python train.py --dataset="fractals drawn by 1,000 iterated function systems, in grey" --image_size=48 --downsampling_factor=8 --encoder_activation="silu" --encoder_layers=10 --encoder_width=192 --latent_channels=16 --decoder_norm="batchnorm" --residual_init="none" --ema_decay=0.999 --adamw_weight_decay_other_params=0.01
Rows from block 3 of the encoder, named by matrix and row number. Rows with one number belong to one neuron. Each number is 128 + 32 x the weight over its row's rms, rounded and kept within 0 to 255. All counts start at 0. After the name is the row's rms in percent of the matrix's.
# fc1: MLP up (encoder.blocks.3.mlp.fc1.weight, 1152x192), inputs 0-191
# fc2: MLP down (encoder.blocks.3.mlp.fc2.weight, 192x1152, transposed), outputs 0-191
fc1.945 083 [114 128 157  97 156 208 188 147 129 113 147 127 141 142 118 160 173 137 158 106  83 169  93 113  89 112 129 120 111 172 117 123 191 139  92 154 132  47  98 103 163 182 167 146 169 165 113 119 113 167 162 111 119  88 102 145 140 122  72 149  51 131 120 133  76  96  78  91 184 135 135 105 202 146  93 107 147  91  80 104 160 167  99 108 137 102 114 151 138 159 114 144 151  79 158  82  91 139  84  60 118 149 154 143 116  93 136 161  82 161  86 180 135 115 120 121 120 154 139 117 121 178 144 137 139 192 139  96 136 154 118 121 107 166 109 122 138 128 122 160  83 137 149 146 167 114 189 194 122 101 150  92 128  90 132  96 140 212 153 205 119  65 123 131 135 159 118 110 154 131  96 143  95 143 135 124 136 128 151 168  44  76 110 113  95 105 133 101 159  78 107 149]
fc1.946 095 [203  84  94 124 170  65  92  98 152 141 108 101 151 116 169 124  95  96 165 121 116 157 110 140 114 100 126 167 118 105 101 135  36 119  72 101  55 155  88 137 158 136 121 148 150  75 129  72 158 121 158  65 185  72 114  87 119 124 155 117 132 146 179 191 122 143  98 183 154 124 153 158 159 104  71 115 150 137 158 138 134 103 114 183 223 104  78 143  99 119 183 154 147 160 105 143 146 106 146 111 138 116 150 126  51 106 165 121 155 127 142 136 165 109 170 113 126 105  84 167  95 147 150 149 102 140 149  54 144 109  98 139 134 129  75 149 107 107  98  98 105 147 162  93 135 121  86 164 141 174 125 183 146  78 121 141 127 189 101 154 144 161 122 148 174 110 140  87 123  92  95  78 153 118  81 147 164 107 117 207 127 129 137 121 165 109 116 121 130 127 142 161]
fc1.947 101 [189 164 116  56 157 117 172 150  58 120 105 134 142 117 107 166 150  97 162 118 167 104  97  49 116 156 138 104 143  89 150 107 103 138 188 150 136 134 128 183 123  93 122  66 109 108 165 142 131 139 147 183 112 175 135 125 117  83  98  64 125 121 129 143 147 121 152 125  69 110 127 152 144 144 158 114  54 107 131 104  53 101 140 128 123 199 135 101 174 113 153  96 116  94 170 101 111 118 100 153 189 133 118 121 179 133 139 126 114  85 127 128 156 125  84 155 127 122 145 121 206 160 146 116 134  82  83 180 151  85 101 152  92 151 161 106 160 133 128  86 106 118 154 124 107 122  94  74 127 105 120 199 169  84 190 112 146 122 148 181 104 142 107 190  89 113 148 119 145 221 148 104 133 141 107 114 112 143 161 157 185 151  88  75 111 169 133  98  90 165 103 127]
fc1.948 123 [104  65 192 122 145  87 129  93 130 140  96  93 137 101 120 137 155 165 155 156  71 131  91 111 169 117  95 105 144 107 131 115 134 213 141 111 113 136 109 105 125 109 159 146 156  88 169 151 114 156 133 184  81  90 120 121 160  95  59 149 127 114 123 146 116 146 110  91 194 161  73 128  86 104 217  51 206 117  84  89 173 157 109 146 102 140 145 127 212 137 166 149 149 162 119 174 102 125 104  89 139  79 108 120 154 166 143  99 111 138 190 140 105 137 153 139 144 158  90 104 150 150  80 125  78 132 117 127 138  58 141 166 153 131 147 159 106  87 131 133 143 123  69 119 156 148 160 157  71  64 133 100 134 104 167 117 119 106  77 168 128 145 123 122  96 154 135 104  87 119 102 183 175 171 111 125 161 151  96  96 136 121  75 128 155 107 193 145  95 128 146 108]
fc1.949 117 [ 55 116 185 115 158 179 118 111 151  89 134 167 128 127  98 113 130  63  87 139  72  75  91 113 173  92 123 126 128 105 117  97  91 113 116 156 108   0 107  63 120 103 171 142 153 162 108 106 132 125  91 123 156 109 128  66 138 132 128 111 165 131 123 103 110 121 127 121 142  78 179 157  88 170 163 146  87 152 214 141 159  72 182 125 117 153 158 127 172  96  96 153 160 194 138 176 150 152 157 111 116 106 127 141 185 174 120 133 114  99 114 146 110  53 133 186 155 155 134 136 148 128  95 147 123 117  68 131 145 172 145 165  97 103 135 107 117 148  80 139  75 193 156 127 165 139 126 131 132 162  94 119 128 141 133 131 148 154 106 126 168 153 167  76  83 144  90  70  98 141 130 139 121 110 141 150 136 123 125 134  96  86 154 124 159 139 103 167 199  95 139 107]
fc1.950 098 [ 90 182  91 144 116 147 155 191  92 134 156 118 143 139 201 125  79 116 170  39 150 153 132 136 141 114 120 150 119 116  77 122 136 108 128 139 129 138 166 112 146 165 143 106 144 151 125  56 186 114 132 135 162 139  74 195 188 128 118 168 179 138 153 131 125 116 122 179  57 146 148 117 128 108 142 129 131 104 162  93 132 164  75 151 107 109  93  71 144 129 140 107 146  95 156 170 115 152 127  75 130 106 115  95 154 138  61 181 105 138 120  97 110 112  91 124 159  73 172 131 101 152 120  96 168 138  68 180 148 128 141 117 130 177 128 220 101 103  84 142 129 101 155  77  99 166 183  83 186  75 109 108 122 102 174  98 169 145 166  68 177  56 168 118 128 123 148 114  98 107 116 102 146 151 109 110  98 129 136 112 191  92 133 174 137 121 140 131 117 110  95 120]
fc1.951 110 [167 162 154 127 124 100 102 159 138 105 134  86 149  91 101 140 107 116 160 142 126 184 106 164 123 120  99 110  91 174 153 176 117 134  97 184  92 111 109  93 125 113 100 166 134 110 127 117  83 143 125 111 101 162 119 125 127 176 152  62 144 157  55 163 118  88 114 147 124 119 195 133 121 115 143 176 147 105  96 162 129 152  62 105 154  70 208 173 159 128 157 159 116  88 110 182  98 127 104  67 147 142 133  81 100 203  73 135 124 120 158 163  73 104  98 133 152 131 121  85 128  84 152  92 169 124 105  97 196 189 154 118 106 164 137 122 134 103  69 166 167 158 151 160 158 148  97 110 177 158 159 145 107 152 152  42 125 110  46 165 151  80 109 165 120 137 114 123 173 132 127 116 118 143  96 124 116 115 159 104 152  94 191 112  99 156 110 109  86 113 159  75]
fc1.952 093 [116 131  79  94  83 179 163 143 128 160 175  71  92  86  97 141 118 160 148 106  90  94  91  76  69 155 121 115 201  95 102  76 123 116 149 167 155 153  88 116 176 165 107 115 125  99 108 116 162 122 103 125 109 139 137 102 134 133 139 159 127 176 141 143 167 155  99 116 151 159  93 181 131 107 130 163 140 180 103  97 108  87 132 106 189 140 150 110  91  69  75 142 158  47 118 168 183 159 142 200  78 147 124 152 144 106 102 161  93  99 181 118 172 161 154 161 180  88 143 118  86  82 137 154  79 134 100 102 145 141  83 166 116 110 145 115 141  59 180 167 116 133 107 139 151 115 175 113 126 135 101 116 105 135 102 136 143  96 154 148 119  88 146 183 121 108 104 136 122 189 116  93 187 121 137 121 104 102 135 163 206 112 106 105 119 128 194 186 127 133 177 154]
fc1.953 083 [165 114 139 123 108  95 183 161  73 116 153 126 115 151 162 140  98 109 149 109  86 199 118 116 106 181 108 180 147 118 153  33 160 142 100 173 100 166 101 122 128 134 171 147 129 132  37 148 129 158 115  97 103  94 114 115 106 138 171 142  58 126  74 139  83 199 149 148 149 115 142  73 172 130 111 113 161 155 137 164 118 150  93 151 124  88 196 144  64 164  99 172 132 108 140 179 146 107 186 194 125 126 125 154  87 100 147 161 161 192  90 101 136 148 156 108 131 104 176 143  90 103 107 174 140 131 119 119  67  75 164 132 108 115  79 107 119 118 126 117 132 152 130 169 153 153 155  79 142 102 115  65 132 119 120 121 117  96 177 168 109 114 135 131  37 177 164 142 118 136 137 137 158 115  78 138  86 156 159 157  92 146 153 116 131 111  65 127 115 115 151 134]
fc1.954 086 [ 91 166 119 177  87 156 174  95 178 112  78 159 133 121  97 228 145 134 185 152  76 130 176 103 190  82 150 147 138  99 126 187 134 166 164 108 113 122  52 115 121 142 121 112 134  80 109 108  92 186 101 103 160 117 119 192 116 164 104 100 165 142 131 115  85  87 109 136 188 163 125 162 104 118 195  99 124 130  82 130 136 146 138 143 143 146 112 160  97 142 142 125 155 146 147 138 142 119 110  70 147 102 133 155  96 130 132 134 126 111 160 165  79 106 136 129  76 164 142  97  98 130 106  80 127 140 105 156 139 130 103 135  97  86 141 129  98 128 104 153 175 108 137 211 117 173  98  78  59 168 179  74 104  72 122  83  81 124  68 105  94 129 128 168 112 111 144 103 113 147 164 157 133 125 126 113  98 152 142 124 129 153 208  74 179 169  84 158 143 140 127  95]
fc1.955 093 [110 137 130 183 126 103 128  84 164 126 106 131 125 126 103 158 198 132 148 160 167 147 140  99 107  98 149  79 107 126 152 150 125 126 119 110 116 133 118 110 142 100  96 122 139  89  99 117  69 161  72 185 132 100 141 142 136 166 148 139 132 108  64 113 127 111 153 130  84  60  56 130 109 111 158  84 198  78  65 142 124 104  85 110  77 156 147 148 169 146  95 158 162 156 146 111 178 159  96 165 112 160  92 114 177 143 117 142  71 149 172 168 144  93 151  59  99 117 183 118  55 125  97  78  84 126 103 130 165 230 183  77  97 195 157  88  94 103 126 136 179 121 136 150 118 171 141 125  87 113 126 125 130 115 116 140 115 109 131 129 167  86 161 153 167 155 117  74 161 136 164  96 175 165 128 111 140 186 135 125 187 113 143 112 166 150  93 159 116 107 151 137]
fc1.956 092 [115  95 149 130 158 168 174  94  61 150 151 119 111 179  98  99 109  86 129 136  71 114 104  88 116  85 107 111 164  93  94 112 127 132 156  55 130 119  90  90 151 146 187 111 156 125 185 123 144 101 157 165  55 136  96 127 135 144 137 129 109 166 103 156 119  76  91 109 102  66 209 185 160  90  78 109 151 136 162 118 135 135  96 134 176 134 137 196 187 102 131 106 157 141 170 168 102 155 113 108 115 113 115 151 144 150 200 143 166 189 142 108 173  95 131  73  74  96  64 139 101 160 121 154 151 153 118 138 135  87 133  73 108 129 108 152 156  78 114 146  83  94 119 157 129 116  94 145 114 198 138 109 166 154 111 151 126 141 123 138 158 103 108 129 135 122  87 114  87 136  98 101 150 148 159 161 126 143 178 159 141 154 166 151 104 187 149 132  96 182  54 170]
fc1.957 085 [128 166  91 113 125 106  86  95 120 127 152 125 169 140 179 142 132 200 174 109 156 118 149 135 113 170  87 143 109 100  67 134  82 174  99 109 168 101 177  95  92 162 126 130 133  84 174 167 108  78 139 185 141 178 166 169 102  99 189 157 160 143 145 142 108 111  85 138 143 159 103 159 137 118 102 127 106  97 136 108 106  80  75  92 137 123  70 122 157 108 138 108 128 119 148 139  77  83 153 160 116 145 153 105 107  85 139 145 106 133 150 106 138 165 135 113 136  73 108 162  85 148 141 115 175  81 143 174 102 138 151  58 118 100 145 139 120 135 134 104 155  45 131  30  88 160 108 127  77 125 153 159 141  50 130 148 165 159 116 169 187 143 165 132 124 102 129 130 122 162 158 119 128 176 143  94 164  74 122  79 164  67 215 163 142 109 121 153 111 169 142 117]
fc1.958 108 [ 90  73  96 131 159 130 152 127  97  97 160 163 101 143 127  64 138 125 125 169 169 158 134 118 117 158 126 103 127 119 127 131 153 137 124 135  69 159 106 109 113 167 104 106 102  83 169 125  66 105 115  74 108 157 167 118 102  89 127 135 157 143 118 170 121  81 143  88 183 179 158  77 113  96 148 129 109 156 202  89 201 148  86 107 103 164 110 151  99 177 145  98 110  91 119 163 124 133 167 141 126 114 106 148  82 144 210 110 186 165 150  97 141 146 167 191 168 148 100  97  98 114 151 157 156 100 148 149 123 105 119 103 130 116  70 124 167 113 141 169 157 116 132 153 118 122 119  58 119 202  89 112  80  77 135 129  93 117  81 153 134 167  53 133 126 161  73 157 129 162 115 175 183 110  81 138 137 156 163 171 122 148  58 108 121 146 154  95 163  91  87 177]
fc1.959 108 [121 158 168 101 118 170 152 134 141 178 136  98 152  92  97 134 122 104 148 156 127 147  63  38 149 158 111 127 176 155 161 122 116 165 129  94  79  75 107 134 131 169 159 117 113 162 132 129  74  85 138 154 103 180  87  93 149  91  89 138  88 111  80 206 122 102 138 111 144 152 101  68 165 103 124 149 115 107 167 151  82 111 202 110 128 154 119 162 133 135 108 123  98 121 200 163 100 147 148  80 112 112  94  96  87 156  95 150 131 153 183  95  93  78 114 148 120 110 103 130 191 184 155 129 154 139  41  88 144 113 124  68 112 115 120  92 127 182 127 175 138 126 207  95 126 176 176  88 113 107 139 189 122 114 118 123 118 120 127 145  88 138 137 161 105 112 166 128 177 162 163 115 108 126 181 140 142 144 144  86 177 113 137 151 181 133 154 102 100 109  77 161]
fc1.960 102 [ 47 145 135 111 139 107 174 122 101 121 124 139 150 129 132 177 119 103 108 147 163 118 110 124 150 136  90 166  92 124 111  88  97 119 131  60  93 190 138 138 117  53 190 133 191 123 120  94 166 123 164 121 151 126 126 159 117 159 172 130 170 148 142 129 137 116 162 205  40  94 124 120 110 119  63 102 116 149 157 131 103 130 112 164  87 142 105  94 139 167 123 123 182  32 153 137  99 137 147 136 141  77  86 157 155 138 107 146 129 112 142 112 110 177 156  70 141  52 127 139 173  73 132 145 127 158 116 144 107 136  84  98 153 128 109 121 166  85 102  96 125 122 148 106 195 179 157 120 121 143 193  73 129 133 134 147 148 108 170 198 115 112 111 180 144 114 143 117 107 139 163  84 140 120 185 105 135 146 138  88 245 113 107 107 110 102 111 136 102 157 143 137]
fc1.961 105 [147 156 109 155 161 166 165 136  86 210 132 143 110 150 155 149 114  97 191 118 168 170  96 149 141 113 125 148 136 110  89 162 142 135  88  99 169 127 164 130 129 172 139 124 136  97  83  92 101 156  87 102 133 134 129 127 214 112 124  98 156 116  97 167  86 186 168 144  73 179 113  94 133  94 179  71  89 109  98 106 153 107  81 136  71 141  96 106 136  97  89 107 184  82 190 152  26 136 137  72  83 101 145 126 116 127 114 105 164  83 130 113 130 132 153 182 132 124 129 108 103 154 116 105 141 118 105 133 144 153 162 119 139 113 128 111 132 118 112 148 160  66 115 124 154 155 116  63 141 109 162 122 173 145 181  77 155 125 181  87 129 139 132  99  77 108 142 136 100  89 138  80 142 145  65 144 162 198 185  97 180 104  82 176 139 117 110 120 118 169 160  98]
fc1.962 104 [160 124 190 107 152  92  79 124 122  99 110 203 141 121  94 100 165 104  84 110 135 132  96 145 126 174 116 130  48  94  82  76 139 144 140 115  77 123 183 132  70  68 181  82 130 115 124 152 117  96 109 178 156 164  62  68  99 151 178 129 153 121  90 144 140 131 155 133 122 119 186  79 131 148 109 141 127 119 173  68  97  83 137 110 186  96 130 108 176 127 159  94  80 147 150 100 120 157 158  98 104 137 124 133 150 115 168 134 122 138 138 147 168 115 195  96 148 128 122 151 123  63 148 103 126 117 130 138 156 182 150 112  71  91 160 129 154 149 110 129 164 196 109  94 128  90 160 158 110 129 113 121 194 154 144 124 174 166  53 157 144 173 168 110 127 141 158 126  86 138 104 161  92  97 142 149 133 149  53 116 128  67 152  77 185 111 132 129 129 139 150  94]
fc2.945 043 [172 148  86 156 134 100  82  87  85 146 133 102 184 134 165  90 149 137 106 141 120 161 177 138 100 143 141  92 128 158 102 162 121 130 110 119 110 144 169 192 168 102 100 114 158 114 137 121  86 141 145 145 138 115  82 140 121 143  94 169   0 106  45 159 105  96  94 101 176 169 108 151 125 143  67 124 174  97 100 133 157 159 152 142 124 113 121 150 131 108 117 128 138 145 153  99 151 137 120 143  67 129 124  85 143 113 167 148 101 139 162 121 105 170 178  94 140 147 129  94  73 125 128 168 148  99 137 126  53 155 176 124 108 201 175 144 134 161 140 152 141 116 153 115 123 123 157  86 109 132 140  88 181 139 114  97 143 220 163 131 155  66  78 157 149  94 147 107  78 146 137 133 146 116 132  84 156 113 134 107 104 173  97 107 119 130  86 109 206 105  65 153]
fc2.946 100 [137  97 198 125 148  90 111 153 135  88  99 162 155 177  93  90 158 103 108 202 170  92 155  92 151 117 108 178  82 108 113 138 157 141  72 140 115  54  98 147 127 104 120 109 152 214 108 175 106 133 125 145 144 145 139 124 123 129  86 177 127 118 143 114 123 113 130 133 108 107 164 194 140 115 140 127 152 163 163 132 120 148  87 117 114 192 110 124  95  70 150 143  87  47  83 132 105 125 134 169 122  92 180  92 178 153  72 190 128 138 120 122 102 192 117 175 146 110 128 124 156 150 137 115 126 103 152 189 105 154 127 153 168  75 154 149 140 137 179 142  93 170  72 113 125 175 134  49 115  90 109 144 115 146 112 123 126 167  88 151 114 158 160 103 187 158  86  76 103  97 151 149  98 110  59  86 100 116 114  65  88 105  88 131 165 148 142 146 122 145 141 119]
fc2.947 074 [104 141 154 120 167 148 112 209  84 162 160 120 154  82 143 110 140 190  84 130 103  72 176  81 165 106  69 172 117 139 142 122 130 173  65 184 154 170 140  84  99 124 147 152 135 137 121 212 144 146 108 124 114  57 113 151  74 133  68 130 117 119 184 124 133 197 107 121  57  74 140 136 116 149 124 143  89 155 125 161 123 111  94 153 152 161 116  99 113  67 134 128 103 121 136  81 128 151  63 116 150 139  96 100 176 128 161 130  87 145  89 126 122 146 152 124 131 117 156  91 162 137 210 101 158 163 149 139 151 112  78 132 139 174 151  76 119 127 152 121 120 137  87 132 117 142  89 127 160 120 158 143  77 155 135 161  90 120 171 175 158 117 136 139 109 149  79 102 129 180 159 111 102  80 145 128 115 151 120 101  84  93 100  46 113 149  95 168 115 132 169 191]
fc2.948 121 [ 77  67  57  86 145 155 147  69  80 111 125  71  91 125 155 116 103 145 121 110 183 175 167 117 136 116 107 110 126 101 164  56  91 127 148 131 103 138 142 109 130 179 109 154 153 196 164 101 149  84 190  84 130 141 142 151 147 103 147 113  57 128 200 143 118 134 181 137 139 122 147 137 154  91  77 187  68 120 169 132  98 184 124 130 160 161 186 165 138 154 172 130 140 130 111 100  80 143 120 158 110 174 100 104 110 158 125  97 105  92 126 110 111 137  63 131 108 193 126 153 105 132 142 118 133 160 145 116 164 103 101  87 175 153  47 185 162 110 137 128 163 112 118 137  45 169 119 107 151  99 129 106  92 153 110 142 150 161 121 136 123 119 168 114 131 108 148  96 120 122 199 127 115 109 106 113  98 137 140 135 131 118 151 157 155 163 103 132 173  98  40 173]
fc2.949 123 [ 56 128  95 105 132 135 124 118 104 103 110 118  97 136 157  96  70 125 151 106  83  90  82 127 128 176  90 111 180 144 110 115 108 116 143 130 126 158 137 101 141 118 176 142 119 129  61 143 115 173 104 153 170  92 109 124 110 145 163 142 163 173 103 130 118 138 126  89 121 167 100 147 131  68 134  82 108 125 137  97 151 141 136 144  93 172 135 122  80 110  76 182  98 131 128 187 132 167 124 118 174 101 127 133  68 161 156  52 143 154 146 122 150 146 174 146 114  78 114 111  99  79  86 156 173 151 171 133 151 162 165 155 142 154 132 143 182 167 133 196 189 196 109 162 125 101 121 152 159  63 105 131 115 117 117  27 194 112 113 115  66 166 169  85 175 108  68  80 121 136 103 119 171 138  78 122 215 140 149 134 134 157 132 144 148 134  92 127 120  99 165 121]
fc2.950 155 [132 149 177 138 166  38 189 109 180  82 189 150 131 147  96 143 160 118 137 116  87 125  89  79  89  90 184  87 145 102 114 182 135 146  99 103 138 138  82 114  81 104 154  90 104 148 107 166 103 137 151  66 120 113 161  93 129  74 100  79  97  78  40 142 138 140  83  83 135 146 106  89 110 144 102 111 102 192 116  96 147 139 175 147 154 113 168 167 143 107 130 118 132 174  98 134 177 183 140 144 184 170 113 119 177 137 155 118 185  95 189 116 139 140 168 107 110 149  81 143 116 103 131 132 123 135 136 135 147 160 115 116 147 107 177 139 107 161 122 154  85 155 163 136 166 105  61 160 129 127  69 111 125 101 133 110 129  91 114 135 110 178 109 176 178 148 173 197 138 124  92 101 105  99 131 151 173 154 116 113  66 133 111  95 135  69  99 147 121 144 125 169]
fc2.951 129 [138 113 108 140 128 148 142 157 128 162 131 181  96 129 189 129 137 107  80  90 156  57 182 160 156 128 139 112 176 138 108  61 111 120 119  59 112 157 178 152 192 168 113  91 122 132  92 142 140 119 137  98 115 136 149 165 149  94 100 180 108  98 177  98 174 123 120 175 151 119  87 145 157  92  69 105 130  79 203 111 148 133 124 136  75 119 121 103 173 145 122 100 122 150  99 121 113 153 135 193  96 111 110 122 199 106 175  94 157 116 138  87 180 148 104 121  69 115 134 196 103 184  65 133 132 134  98 145 100  72 148 159  97 110 119 151 132 143 169  80  63 151 118 161 117 149 131 168  75  98  94 113 146 120 187 167 122 138 167  85 128 127 131  99 130 114 131 161 151 139  75 149 101 117 174 159 155  99 102 118  82 152  44 142 176  80  99 110 117 145 106 136]
fc2.952 087 [103  85 127 154 185  92  96 118 127  72 141  76 180 136 158 128 174 116 151 147 131 221 117 175 129 118 102 162  98 143 106 136 137 112 153 120  63 145 111 115 116 111 106 118 165 187 121  28  45 106 167 122 125 106 169 153 131 149  96 141 127 156 119 116 150 141 152 145 166 117 174 102 191 156  76 100  79 102 173 125  54 152 144 124 103 118 161 121 133 122  95  26 123 101 166 107 122  88 183 146 130 152 149 238  94 104 146 162 115 108  97 170  93 126 176  98 108 105  99 121  80 107  86 135 158 135 154  88 161 120  55 103 101 112 134 123 151 129 109 124 132 135 145 104 160 126 136 144 159 108 150  69 148 132  96 162 132 156 112 132 169 119 171  47 145 146 111 130 123 136 136 114  96 125  95 126 112 109 148 125 123 107 131 142 122 130 173 173 179 169 129 134]
fc2.953 068 [168 149 112 158 147  91  83 115 193 116 140 137 140 169 104  36 128 141 108  66 120 143 150 167  90  76 114 147 144 143 134 108 100 107 142 123 137 100 105  86 144 117 147  92 103 140 171 168 114  66 118 165 109 136 115 157 190 137  93 151  91 105 111 141 140 149 136 123 194 133 156 148 105 132 190 120  82  99 125 142 131 117  65 128  86 166 127  85 163  92  75 132 147 155  55 119 128 118 138 120 117 103 108 149 140 181 205 184 134 109 139 149 164 131  96 159  67  94  80  78 125  57  83 152 193 155 131 136 112 111 137 185 158  91 110 106 137 140 118  98 125 102 108  52  70 111 141 181 107 115 150 132 153 106 138 168 172 135 111 140 178 143 126 149 134  85 153  82 124 171 190  92 128 172 150 118 159 145 185 110  77 128 155 175 114 155 151 153 112  99 123 170]
fc2.954 085 [127 144 116  79 116 119  85 120 139 121 100 108 130 119 154 109 125 146 123  64 136  82  59 138 139 162 109 118 125  99  60  88 161 155 135 112 181 127 104 147 143 199  86 117 117 169 141 138 140  93 140 122 114 103 111 114 139 121 151 112 126 149 154 122 143 197  83 125  90 128 149 156 105 133  81 146 112 147 149 135  87 175 123 134 126 153 105 161 143 148 119 152 120 132 140 164 108 100 165  91 104 162 136 180 157 128 152  91 150 109 117 164 136 161  72 103 127 113 131 152  70 153  78 108 130 101 145 119 121 109 121 118 142 131  99 170 220 123 206  38 128 156 173  76 187 117 223  96 144 115 111 125 106 211 163 178 112 133 109 166 121  68  86 135 104 174  76 146 130 135 145 105 152  77 138 141  93 104 103 118  97 129 122 231 109 103 202 110 177 110 116 141]
fc2.955 106 [134  79 118 110 112 164 122  94  84 146  97  74 145 116 194 136 120 161 142  95 134 143 138 190 160 118 120 176 133  74  81  84  99 138 155 162 115 111 130 170 126 137 111 121 119 140 185 152 156  82 108  74 127 183 135 120  83  94 107 122 144 153 166 131 129  84 119 145 163 132 113 157 165 158 112 121 143 142 160 146 120 128  74 146 170 162 110 144 123 126 164 151 100  80 149 173  59 134 168 104 104  87 170 129 103 134  74  77 152 103  97 166  65 115 142 168 142 173 118  97 167 190 140  77 169 170  97 167 134  89  77 163  97  85 106 169 146 132 111 166 102  85 161  68 144 152 218 117 108 102 150 148 148  93 122 120 153 127 110 131  73 185 114 114 125 109 169 136 133 133 119 152  41 128 159 115 134  72 147 114  82 151 116 142 107 154 176  90 202 107  96 153]
fc2.956 061 [166 164 144 114 133  79  97 126 176  50 136 114 148 140  90 109 160 149 139 119 111 138 146 141 152 116 118  82 127 110  92 121 138 157 131  95 102  98 136 171  55 123 174  79 178 159  74 164 152 142 148 138  86  96 179 112 107 152 154 182  88 118 161 107 129 117  97  86 129 114 146 201 108  85 194 123 101 125 107 164 130 137  92 121 112 122 160  96 172 104 200 147 133  93  89 144 187 114 110 108 177 162 146  85 162 126  93 126 190 114 156 128 116 102 152 169  86 145 109 119 116 164 127 139 142 183 118 134  66 139  95 148  98 128 135 133 173  96 153 124  67 166 158 121  72  92 151 104 115 129 123 125  95 124 161 144 154 126 121 118 149 162 153  59 106 164  67 145 123  90 110  65 141 116 114  69 127 133  88 193 124 154 157  83  87 136 152 183 190 123 204 168]
fc2.957 074 [168 118 115 103 150 167 118 133 113 145 139 141 148 170  92  83 159 130 123 147 128 151 162 131  58 113  93 101 124  80 104 188  43 123  95 176  77  96 102 128 125 127 149  75 122 106  77 105 118 123 157 129 123 188 171 130 154 112  78 123 151 105 119 150 123 113 192 142 167 192 117 175 112 137 135 107 173 141 142  99 131 182  78 156  86 129 102  73 139 129 104 123 122 131 135 116 117  56 186  99  72 128 132 224 126 137 157 142 127 106 102 152 157  96 179 202 136 133  91  78 134 128 159 156 133 114 132 167  94 134 152 153 137 177 158 180  57 165  78 123 202 110 139 112 151  94  84 144 108 126 117 101 121 120 155 109 113  74 136 143 189 102 138 164 125 104 139  91 131  87 109 210 165 135 116 134 118 158 123  73 107 145 110 122 185 101  98 120 156 118 125  89]
fc2.958 128 [127 128 137 137 137  65 128  67 160 186 152 159 133 155 140 185 143 192 167 133 133  78  99 100 110 137 192 131 109 146 158 173 111 140  87 145 152  97 132 130 146 128 126 164 126 142  90 138 154 168  63  83 144 154  96 144 120 100 175 155  77 114  89  90 160 136 109 189  81 120 102 147 117 125 104 189 116 128  90 180 131  99 132 141 123 153 107 125 152 147  84 120  84 197  92 123 138  83  93 131 144 164 144  68 162 103 199 117 131 134 171 137 108 102 109 126 115 123 133 112 117 121  89 115 100 124 127 155 176 188 145 125  98  89 115 138  99 194 128  57  88 207 149  68 142 103 137 131 151  52 119 100 150  59  74  86 157 145 115 141 125 143 137 120 152  96 166 182 155 184 148 148 112 104 100 148 134 110 133 114 156 137 188  69  87  71 113 133  86 129 127 105]
fc2.959 120 [146 151 179 133  90 160 146 227 148  90 117 147 109 114 119 109 110 103 133 125 133 130 179  76 145 156  48 166 157 107 122 141 160 136  80 137 150 102  98 115 165 108 119 125  61  71 165 103 131  87 155 123  81 205 148  93 137 151 127 151 126 133 102 201 108 149 175 165  90 119 116 142 149  96  95 184 125 131 172  80 109 132 111 142  49 117  93 167 107  46 137 140  56 125 173 113 109 123 107 141 153 101 157 153  84 150  74 147 111 121 119 128 151 142 133 152 116  86 178 107 173 114 121 132  94 150 105 108 124 131 139 136 159 171 167 167 122 118 118 113 170 100 105 138  95 141 142 117 163 159 111 140  87 176 104 114 117 153 128 148 149 121  73 134 159 107 157 119  64 157 215  70 141 105 124  92  88 157 122 125  71 124 166 117 136 108 140 101 195  97 142 191]
fc2.960 106 [156 199  91  87 128  93 165 121 147 179 155 118 145  59  60 149 179 157  74  95 128 156 144 185 129  97 177 106 154 155 160 146 173 106  72 101  75 157 135 150  96 169 144  70 142 125 156 123 112 153  84 115 139 159  90 139 141 121 149 113 151 131 119 136 124 135 110 122 101 130 104 122 179 129 151 140 139 175  92 143 147  78 138 113 194 141  79 164  83 114 107  88 161 111  93 178 140 130 121 112 121 145 111 153 152 124 129 167  89 109 171 147 142  88 102  78 102  77 188 212 153 112 150 117 108  64 133 120 137 172 164  83  60 139  94 172 146 195 106 112 119 123 130  50 104 100  86 150 145 133 186 110 174  88  98  97 181 152 134 172 167 102 132 139 170 102 133 188 128 175 142 110 135 125 161 140 111  82 112 108 106 106 163 122  97  98 129  96 140 143 116 114]
fc2.961 144 [143 116 111  98  98  88 145 108 146  69 137 154 171 123 152 119 141 171  82 162  73  93 132 110  86 108 179 148 138 141 184 189 114 148 111 132 127 134 101 141 146 110 160  75 204 141 144 106 128 164 164 115 191 125 108 147 105  99  66 152 134 141 101 124 149 147 100 144 134  93  71 104 163 192  95 122 114 132  84  60  95 133 101 159 107 163 171 190 128  92 132 138 194 137 135 128 145 219 116 149 145 157 195 109 125  83  83 220 105  78 154 119 137  83 121  84 110 139  99 129  88 104 174 119  66 168 123 135 155 125 138 161 131 146 139 108  59 133 112 123  86  83 175 103 158 111 111 136 168 134 167 125 136 132 138 125 145  97 126 139 138 133 105 169 104 102 153 168  75 156 196 163  78 124 120 177 148 109  91 115 155 128  88 120 134  90 117  89 156 153 108  85]
fc2.962 132 [107 111 115 171 125  85 152  88 120 161  98  45  67 151 182 105  95 112 131 118 110 109 135 128 125 167 131 132 171 142  91 163 102 106  90 159 107 114 111  70  97 174 174 138 172 169  98  88  79 175 108 133 114 111 142 137 155 164 149 135  95 175 162 140 128 146 193 193 130 112  88 137 147 105 124 140 124 195 176 118 128 113 160 161 122 140 180 131 105 131  98 156 131 179 119 135  95 168 103 130 146 111  93 156 108 159 164  78 105 115 155 159 182 139 178 116  61  70 113 108  87 123  55  95 105 136 199 132 132 200 100 156  98 163 108 148 163 158 122 139 148 155  99 167 179 133 127 116 151 115 161 149  68 127  80 107 148 106 118 107 144 130 119  77 113 128 106  67  73 125 122 112 164  87 116 135 107  89 107 117  95 123 171 181 100 175  67 184 146 111 145 155]